config = dict(
    train_examples=145000,
    translate=0.12,
    output_stride=8,
    arch='mlp_mixer',
    norm='layernorm',
    layers=14,
    label_smoothing=0.1,
    init='xavier_uniform',
    residual_init='none',
    optimizer='adamw',
    eps=1e-08,
    steps=19500,
    batch_size=128,
    final_lr_fraction=0.1,
)
Rows from block 3 of a small segmentation model, named by matrix and row number. Rows with one number belong to one neuron. Each number is 128 + 24 x the weight over its row's rms, rounded and kept within 0 to 255. All counts start at 0. Numbers have three digits each. After the name is the row's rms in percent of the matrix's.
After each neuron's rows are labels from the 100 images, of 14976, where the neuron reaches its highest value: "strongest on" is what is common among them. Only what is clearly more common there than usual is listed. The data: rendered roads seen from a driver's seat, with toy cars, trees and houses.
# fc1: MLP up (model.blocks.3.mlp.fc1.weight, 2048x512), inputs 448-511
# fc2: MLP down (model.blocks.3.mlp.fc2.weight, 512x2048, transposed), outputs 448-511

fc1.264 121:142099125138145129133152145142111117116094094166104157144179098086107143152169123093106097146152129089141109115102104113110154138128152098088165129142121108123154099098179116144133077108121127
fc2.264 111:092169088142094155096121154135142118084121168112118175113092158130127153098114133123103129079126148105121140093154103177092101105135142163127119146083138136113140153135116117134114117133107130
strongest on: dusk; bends right

fc1.511 104:118131133135125127148155159160103130132126090156125180132155062119139118187169122108123126152135108093125142147128106097153157134142118104137146118131138148107136124106120163162123110100138166
fc2.511 110:119120105147126130144106126113145135109106123118081160168139132110135126129107104131104125096146130115126152106148130127113133124151147150137117088123108107111113115105145087183109119128115156
strongest on: bends right

fc1.245 098:138145120192142154153163162133103128123148158171118120080151124094161140157147117110105129148116111108140097123116098155158125140124121131151124114094113106148123093149140129123145113106114124
fc2.245 115:098090104103098125134115124085122100102111096162135132128115192167163116125123117143136134120131121145086112143098096122171109088142131145132104186134142106085134115121179125120081150110134138
strongest on: crossing stripes

fc1.344 089:133149091133112144109084174083111098120169130099146133129154115124161115125135167101106137107121123162134140151150151123159151137103132071088121125122096113157107142136154148158154138143096134
fc2.344 104:157114124101105154139121096124103121117155122138153132105130139129108132060109088147119135183193132133134125144124150157129097083162131132134126103164147123124137150149105115147154134128148131
strongest on: snowy verge; dusk

fc1.426 094:119121106109138157163177142147149115132089135168154134124124125119063132108137115133108138112201074180110105138102124123130131142181119122120158063141147120134105118104182131100124120118112138
fc2.426 113:181141108162136178123141139164133118162109125130118142125119141145080099145136126100135110126136100160166124060119098110119093135081128121144108165113133093102086115106141165140129115154118093
strongest on: lamp

fc1.466 100:076151112111146151162167110112115090130072121178142136125125134130119123146132137116104125112099139123129131146164136132164153120121137085087139094129113100118065135126136091128148080109126163
fc2.466 139:140164104129114132128137085094139104146119144103136109139122116152099151143083133162121100081143153121059178129173115150153142166124127116130136145138133123144101148134141096127156148166137182
strongest on: truck

fc1.436 116:104131132153109118151074190121111183085176153132126116144092139116148167128125098078112139117134102144066119132089081164156148131197141149150121129090143100085151115125158090104158156114151125
fc2.436 122:137111113142099131181160083157123142129135107113127141156143118158152152143158086135087140111111132123140112117171110101126121149137142127126136102122110122139119120062146130112137093116169140
strongest on: tree

fc1.202 097:042138123123101188159109127110150123144119139129174130117136072125146133117149157146127107126105121154129110145129129073134162157146152117113149110151151140111125106128125161122082152113151174
fc2.202 105:108128102115190131155157093131147161155141114158181100119158146101145140134134094117111106127133127083103127146132126119144144151152119131152142172167184096088155141121078085114119091116119148
strongest on: line: no line

fc1.369 098:168157110160111159112112132118187074157101119103093125151167154117163139157121167132131119114097130151152155171136168166124140122103138119100102095111096127104075084145158124107106136112104154
fc2.369 126:153148144145106098120142134122170126113135101148126090127137135101143154116135124167177069120115127123092125116157113162164089101075108155147158108107139172138111119071139110143113161172155144
strongest on: car

fc1.221 094:154149146146130133096097119151120112124131153108115118160103130121143169145137131163103133155078115108158091143144079162094168122138158142156133069082091122104132113130124082132125098123135132
fc2.221 109:100062111134144110142137112111106108108158127104134082096127148122154124140151118102144172146118098148138162068104099113171103144065131140160155152144129119151133098122103121130112131146162143
strongest on: dog

fc1.714 091:158112131133117117141165120143150119172107110124145171126135093117073147117143122121112122133112139108086094148146123155135133140137136106084128104147122151097123133114127145134128147133158116
fc2.714 115:153109154127123133104170170122134133124178065117140189118155145130173097132126108126157106125095113114095132150162116111170084109101132112122122137134150120135086160117135102156148118159121137
strongest on: car

fc1.242 095:082151098132129130175171121185111147126110129142158167143134114134097156103173111119122122130152093172101103117148141077114106140138164133130169082080146091146143106076149074184147147129138139
fc2.242 114:119147101100175117099126105135140083140089143096143112108139123134122159146172166155162105152126138158137109135135143072112109141125112127194148120125160142137112142125146123107137134149114095
strongest on: lamp; dusk

fc1.259 092:109161119138116123136138138146131074152131137134123127114138134123180129178148155103154145114130118110106134136113103139158157134098107100121144099109118095122110098128127105098110100107117162
fc2.259 111:101155105123132109128146123151127105103090147115132095177118120143130159160108159144100118134156129151084108116125166110126118162126082129146152115120103130135124112129149084113123107142120156
strongest on: car

fc1.244 086:173105147146143116152119153156090135115113133075150129205142145136141114181158119095110136123107129138131113151118114130129122144140183155133143111121127123141109094109119119142125089155133122
fc2.244 115:135166140099150131114117136103063084130123123145134116104101117121096127147125117161114123117135152115143119121133127138127117119146095147134167106172132123116133178132114123113178119130115110
strongest on: snowy verge

fc1.593 100:133125158157124123136102155129141110129139100110139114191139107082174169185142122088089097115146151128159108137115134076099191135141122109141132132142099128171094133048164153109148119099102167
fc2.593 116:167129106117148140136128143135091114121156091089136131062128111134115141142144205118102169125123103130119119152155174108105105120102128140138137094093142170118091139133100109146146106126111121
strongest on: pine; snowy verge

fc1.197 101:124129167120130175141115170142145093138146156129147102108112137135161135113121159123143074116084147133083122128133147144159164143115093129103123136155160115107094129137124141128120112116195177
fc2.197 125:074136152168103140117089091147142114132132163131148116153140133126136111078102134125111158149143144110200159138108111121086128144147146124091147136127125086134131101157101119134124140106116134
strongest on: bends right; vehicles: zero

fc1.761 099:134110131138153138102110200162156152142140115171091141119155119118147149147116102134130162137146096161115100104104120174142101162145099147134132130118114112123126073137145144104114087143174155
fc2.761 137:159131123124169116109119177138141170142130121091157091125114092137139110142096117152138107167159124139130103143110127139164097092108121118147132126107107138105140132170149135162128146156131144
strongest on: house

fc1.339 090:131118151125127188110118194101151077154160106107125096194114103110154149180131104106120099121084126153119120121124107145133116153111185101140097112143159135189134137057139140146130056124134112
fc2.339 124:170108134112100125111164138110140132143127077130112131167069107133090115163122104130112127137095100111146102114161146158106103084098139157150113131138102155116138133158100120157139107151158056
strongest on: sandy verge

fc1.425 108:131112127121123122143152133141131144129129145143139109125170128122133121133104091123132105150088127148084120155177188143104107133104121155173106117116090169134107073145155145123092110090090142
fc2.425 142:133109146095143148104167146152134116135155105129116111117116150109163171135118111110122112118147130109182111095133099125135125135166150140110142125122098115139161156117125111117151113136162132
strongest on: double yellow line

fc1.362 095:145113099151109103133147133139145173156102132136175158134151124078118166145142145099142125106164161092110149169080141128151118112181119103092150135125132139110106148107156155134118131152146111
fc2.362 114:142140135167110122128111182112139106105166087129173164110122182149182108100160135128145100109083103150144161155170125128192128056102117154112129111125118106107110111115145130134148104165130135
strongest on: car; vehicles: two

fc1.672 107:128108117171112130131145093130109179123153134144110153112154089098142119143128136129117139144115144106130136177122121127139125114152146162139124158093125122119136123136149099146114106130111127
fc2.672 112:140111121145138123124161112172120150128169138109112143133162113153100130133137143103156130141105103132117119153144132106147163121124118123128070119108138127123122096192112145131101125138168193
strongest on: house

fc1.243 114:136104137138114123182097149119102111140149137152140129131125083095116131168174144124115098130127131122096137190125123094140154155127145094132145107118131140127117098103164142141154127118122138
fc2.243 111:088099147150108102125121134141138166112150150125117157106136132138147152135153152084123102126140113108167121138109169060122153167135106117151113126108108168153111108121177121158121110097130126
strongest on: dashed white line

fc1.135 106:129121142163124140154126126171193095152114073165160098139138088105149118139169114120112124112130099176091107144115117130103134206182148148108132128134109133123121088129123102121135119122121108
fc2.135 130:141103167109132132097138153188133116088141097137113162148115128087168134150133121120120138150089098135132087088120135111119100088107156128156103125103056160114140119121170096147147125166119090
strongest on: solid white line

fc1.477 095:176099135134127118139139152142161159119136109097120152147175076130131155149101122114096109124098108174064117109110121136133160211129175126104117141136106117127132071139112105113128144147151150
fc2.477 117:100133125135131106117150134133189154148121126104149119149135138117122154166115161135153132089165140105094171125089120108125148165132132119143122153096137100108142086134122158132078140160152135
strongest on: house

fc1.522 091:052138167122143168143164166098114133104149162158144156124097135127161127134136140134111118118112129086133138104150148127136167135101121098117129134135148127154111120136140137080122116045096200
fc2.522 120:101140120166132114125151093119140138157131152107128130129146110160142109150087149155098122090118150140045128124167117155152120179122164109127124143137148138136116156116132115121137147155127166
strongest on: truck; vehicles: two; bends left

fc1.496 102:171092135129158109123139154132113153128118146112193106144184119099157162141118138083113111168114142132114130162130136122129127146130135154137116122082116119130120128087132119125077093133126156
fc2.496 108:120096142134140084144118111169122169117119162117141136129131124125118159095154131106162110097131121115099145120122164118135135146146108115125107098113125150138066110150132124131090108134102194
strongest on: sandy verge

fc1.130 083:124155150143107133118124147117143126160092137121133141159132119090151137144114148129150120139168156117115118145094140098159106125125105132112144123082117103184096136125144146118118140150120145
fc2.130 116:190137114143134119101152124078105135153174173106121155130112124139129140104127100138092134163132105113159133152144127157129123128118204125149145134095097134112156100104090161162104087119138127
strongest on: snowy verge; pine

fc1.570 099:121100146143135162133150136157113105091101132131096129129147120141143124129166116148147077155134140082143105086121145096096127144101127144115143156137156101120144106095127135134120103120128105
fc2.570 123:110175130117162173117108124138149146126132126119172140103142139106144113116092101119073137168176101101161164111096140090101130123151101178125105107088097116138087132116148122094147123133103145
strongest on: bends left

fc1.718 089:151134142147113139163130120210128083133142159127143128108111116154130134115123170115127117129142134127121134136120111153137162112141112186149155124116163113087125133132116090148118129132142136
fc2.718 120:113121138123078125100082122164119127152126089128127109152100156151159131134117126093138142155112131134085115094138136148100122082125158165102128167117142146086160164161109142114098097132154125
strongest on: dusk

fc1.15 113:130136125124128178141115158144129109166143133145095162113136126109103116166135111112115096126130076126100140131162108137127174161134144105109135110116142158100117104069134136135142079136131140
fc2.15 111:133099105157132108117157147144120136159127105081129163151167120110119168161141145160105108136164119101115088144169157080101065118157075148155159073113115122117121114111126103099148093161117109
strongest on: double yellow line; bends left

fc1.50 104:098117114154135126117113131157091085141104138105165143113100115134113116137175136108103128135107123131118107201128109114144162126137124112115158109137138126106123112125129119136150139135103132
fc2.50 122:118148100122121133102152099150122122090096111138117126109098139096095115133172133103108114155161105174170126156144123118118117104126176129108141141099140127111199128151100140166117109115181112
strongest on: dusk; bends right

fc1.283 116:117121163121126155143151130160103113118106097163120133136150103066151103131143083134116120160136080095093084148127134145102134152118198106154119127092118166145138112086154160118091094130097123
fc2.283 123:102157133124130148124082119140156099094148134136137122106070145148140124067120143153143118102132145122106145070113132135138170141157129134107146114130162126107093136109158132104120124145138135
strongest on: double yellow line; bends left

fc1.180 096:141106131142139116119127097130142127153112124130165101192129138136193141119162136129137136137141117172193159126128164115095114163092148127170167132145099116145121092117145096112137115101100130
fc2.180 113:118104122137126106057114159119156133090103128107139128113136047141136108100089124158113149104146133144141191164105151084092137072160134105128165139138109123111135137190121097106110180172116097
strongest on: crossing stripes

fc1.364 099:102105106131135111155120079113108141125163094148130168137139093126139149135147082106077132109124139177143090147118150110147137134129136140116134126140105081176138119106108099168156150132094139
fc2.364 135:095124146120120089105133074109089083118119126111153119076160181143118153100111151152156147142165128163096124090124099093143131127116126116131122154098125109145130139147137099122110129161163126
strongest on: pine

fc1.381 116:165126189102120170129116109140088141116138121123135146143124160079109118145131123114118139131107095087087085149129116134123102118097171115125152091135121170169109154126150147160120105128132133
fc2.381 144:141105119097129124107171094189154097111123036129164132107106132136152129131149129119137129111114144182127124129123134144134119140140158137118117132134101133086108137119181162117120157161143178
strongest on: double yellow line

fc1.307 116:146115132145126174145168121184149130120105117136102134135169105066136089136125105111098104154173089105108107120126118157121152141135163123149119116082122124147138098098180120120120097105088128
fc2.307 113:125087096131118090129106125121136130111154128121092145141081146139159106092109112150108115108139108149101132113109124100126144105119088130121140073113109123108109118114133120108112156152110131
strongest on: double yellow line; bends left

fc1.603 097:130151096155129137143155135147126101146088149129108146119185132125138109149150176122132141134108114107170135120158151150132140122090123070129142090080107105124088066139162075095115119087132145
fc2.603 113:120138105143107140141143134138143107124119163160115083128187105114165174139132123148163054117145173112088149113181133148158137137142084154141089131128106127173133151084171136079148111159114134
strongest on: car

fc1.62 106:146125146145149151181176142142160126138174088143096134108109111118148119162135120072128117167108137138131141138091126104145124120111116158143110124121119174100152123088154150097104115086134153
fc2.62 117:094110140115144114141111132138162133145132110144100122093179115142085115081123129155129095117116127097127132179081139090116124155154148140106110163124175130133150128124114129142169083150109130
strongest on: bends right; sandy verge

fc1.277 095:136154092137126144138110146147107102120104143105174163140151121143104100139135156139097129117107133157124113154159174091159175118103138106118147123119158125116121110115181115131125112142164135
fc2.277 109:110130141112138115149149101138102128128148135155173152102136136122103112106147154117148108137178125124142167140146155100150133074166152114106134114156117107144132173130136098160174145109135095
strongest on: dusk

fc1.670 124:148123132126136148164121145122121132124166142124145147126104129070120131178146117136127113126143100134135110117132112179110130151154153134116129110108126126139123116142152125151145149120125127
fc2.670 146:119155147075134127149136100096143120143141120105143152110115129155101122138125151149130122151155139121165139108111120162124163127146174125151113113143122134115123148110174152118116133128092091
strongest on: crossing stripes

fc1.377 110:144150109157142177148132159169162141153127105143125159113128110066168141136151165121126116126135110127122131156105155111118124164119126151146134078111174096174140115121113152120154122119099151
fc2.377 143:150081155110116127105174144150096129114135156094122136146120132174142126115100142101122112109133150081121086149129127097147137091142119116085086153111079169068137148114108092126147102116164102
strongest on: lamp; snowy verge

fc1.23 094:070157130157125125134124154141137085102093134179132159089127113071137147161140135136131118146148111117119118172132136103156166136177095163084144104119137166150057123115107160148117147097157152
fc2.23 110:103141135134095168093091125123135118161128132131101106148096114126137117151130099098138137156132150119117144157112128111081132099074162141176113125134160110102062124102137150140112169107106126
strongest on: bends left; snowy verge; crossing stripes

fc1.540 106:124112123129161107154150130105128126109108100146163154139107088108130159126121173173076152190116129100122120151076109138166099121121157119077151098147111105154151119130150115141141134137095118
fc2.540 138:130142167101102140103148127067101134112129186135142161150149117094146125111137134170139134134139181146168110137114154160096097101125155104146100172106077141143118150127111106122105107147124099
strongest on: pine

fc1.491 092:084115139129107108109115153115121105142176114151132116152107096103123140171119132100140128123143133157116164134124080137145129115157114107137117144072117147112139098162102142112091133115146142
fc2.491 120:097147152107113182113143121106108109110093131128098119113114171135169141105173115124117138086131163146155061096127112153110125118112093123105134069157127136127095119127107135170142119111125114
strongest on: lamp

fc1.28 086:146121121145089103118145114123129124119128106091128167141128136131132120178130106139129080108126123150129122107074119143186139146118186102081125124094101137134118119121156120115122160150138128
fc2.28 108:128137126139116109186147122134105125134125185110150132093119124121100151126121167099149151148119104102156143137177096102159129158105127126159139178106127141130121129114133121128138134108108143
strongest on: truck

fc1.423 106:144144135136169133138160124130127164121117121175107110138174090080151167154108082110123105188143129136110086128119169147136103135108129138147138136092112121145138090127167149112099097081099130
fc2.423 120:118117140128108097123116135116131127110108158176151153125141140110097162121109144121131101122134129099131088151126074143147140140102140129145126101103163138129114143119137128130148154137133091
strongest on: double yellow line; bends left

fc1.443 104:074119149143110115133126121165146190125159140164107100133122142101117162115167085068088143104135131129128105135104053146098169125195130087160131121086116099094152139131126084139155129113117113
fc2.443 116:097123115097116126129176104132137141117133133121170146189136142172147179075180093115137108105156141143156148123155141106149092125116094115116135112142155148144124167073140103147096124134141130
strongest on: tree

fc1.541 102:152132137097145157158169131129120145120084123113109131132195080092119124121117118141130102151122044137108156099130135147140129161088144106136095127124117140128138080113163138111142082100129155
fc2.541 118:094143145122129119193123123130143084111094137146164127139117092112084134085132158178081124070126112153130096104117126131145167134139140126117159123132188135137104105088122097119144133141131102
strongest on: double yellow line

fc1.133 100:152142150127120174128167119176160129126139128120099148177128105136128149161126108104094055143088104177104143138141120159143149163116163116138144107132142118113168114127165122115128127121148131
fc2.133 117:148124127126106116122137137129155148111119130113138132149119135117160134175144166102119122174112167107199114156116102145111148124143159145120111160138146154113243135110135187130114132106115098
strongest on: dusk

fc1.698 104:114145100132132176126163095139162092142097131171111141098146142136097123125143126129135084124172087133130111121127131166138119140117145093153149118121148122101069127139196086128105103109163122
fc2.698 107:121160098102125150133142093120122159114118170131174125121138140138107141116137083092134138094123131159160075064133134119130067123127116098122115096131165114131110111147150111124127140126125085
strongest on: lamp

fc1.651 094:126117111101130142138136138162120137086096132162215089149151131144106123123133117139142090150130070106115141128092123132146087152116123103097137118085147141122124101140138160088132139102137142
fc2.651 101:132157099164141141147121109148120144140140143217143178122165160150168104139164130128127106130160142127145111109108108118107098126138130112153116128124145102124090072180115120130149138107140083
strongest on: pine; dusk

fc1.398 108:064105153150119126102118162147171093125121131171130101123100132085154126130168154131146128132117108106120120119124148086118150186176134100121114136093143127105116093067136154138118162128127129
fc2.398 123:106138140121112152093115101127131139141172162116103122113145131143152133127130100177129102164100087164148175118131126180136157128118147118152128131123139108104098128107147171121143119152108147
strongest on: solid white line

fc1.294 093:136121120125136129129162122162157140096124101146139185100148132085104108148147130141108138167126089109083101137072153159113149119143132092078173099182166081115173118150126139181136134120143149
fc2.294 120:129157171105199127124126109093096147097141101133158158121101110132103085125115107140108170165117122167115111096144112101117123122117161109125125149147155088100115137146076120137132112081122130
strongest on: truck

fc1.98 102:106088120093100116143142108150153125125128092114118110124121119140144127137100105121124109119162118161101148112056151130176113137111126178123115150137089164098053122159149149149121110133129111
fc2.98 131:128095060127116111110151061160119089117103137115150110152118119161127180135097125124132117141149134144130149140124118116155142177127115165125098118152130131112111139129127108139147144135152129
strongest on: dog

fc1.629 094:107150147144144140099185142114130113190094089113139138133126104116103120138158100114084118166111129129140144141089107126129132145181119107151139111134118139104129141063146122106108102148143146
fc2.629 118:118143101067185125130104114111126121108138107127131109106147090131105102123144116109130157104136099174142130120133156185109136147141167134137132101137177061143110168132156062150117099126128150
strongest on: lamp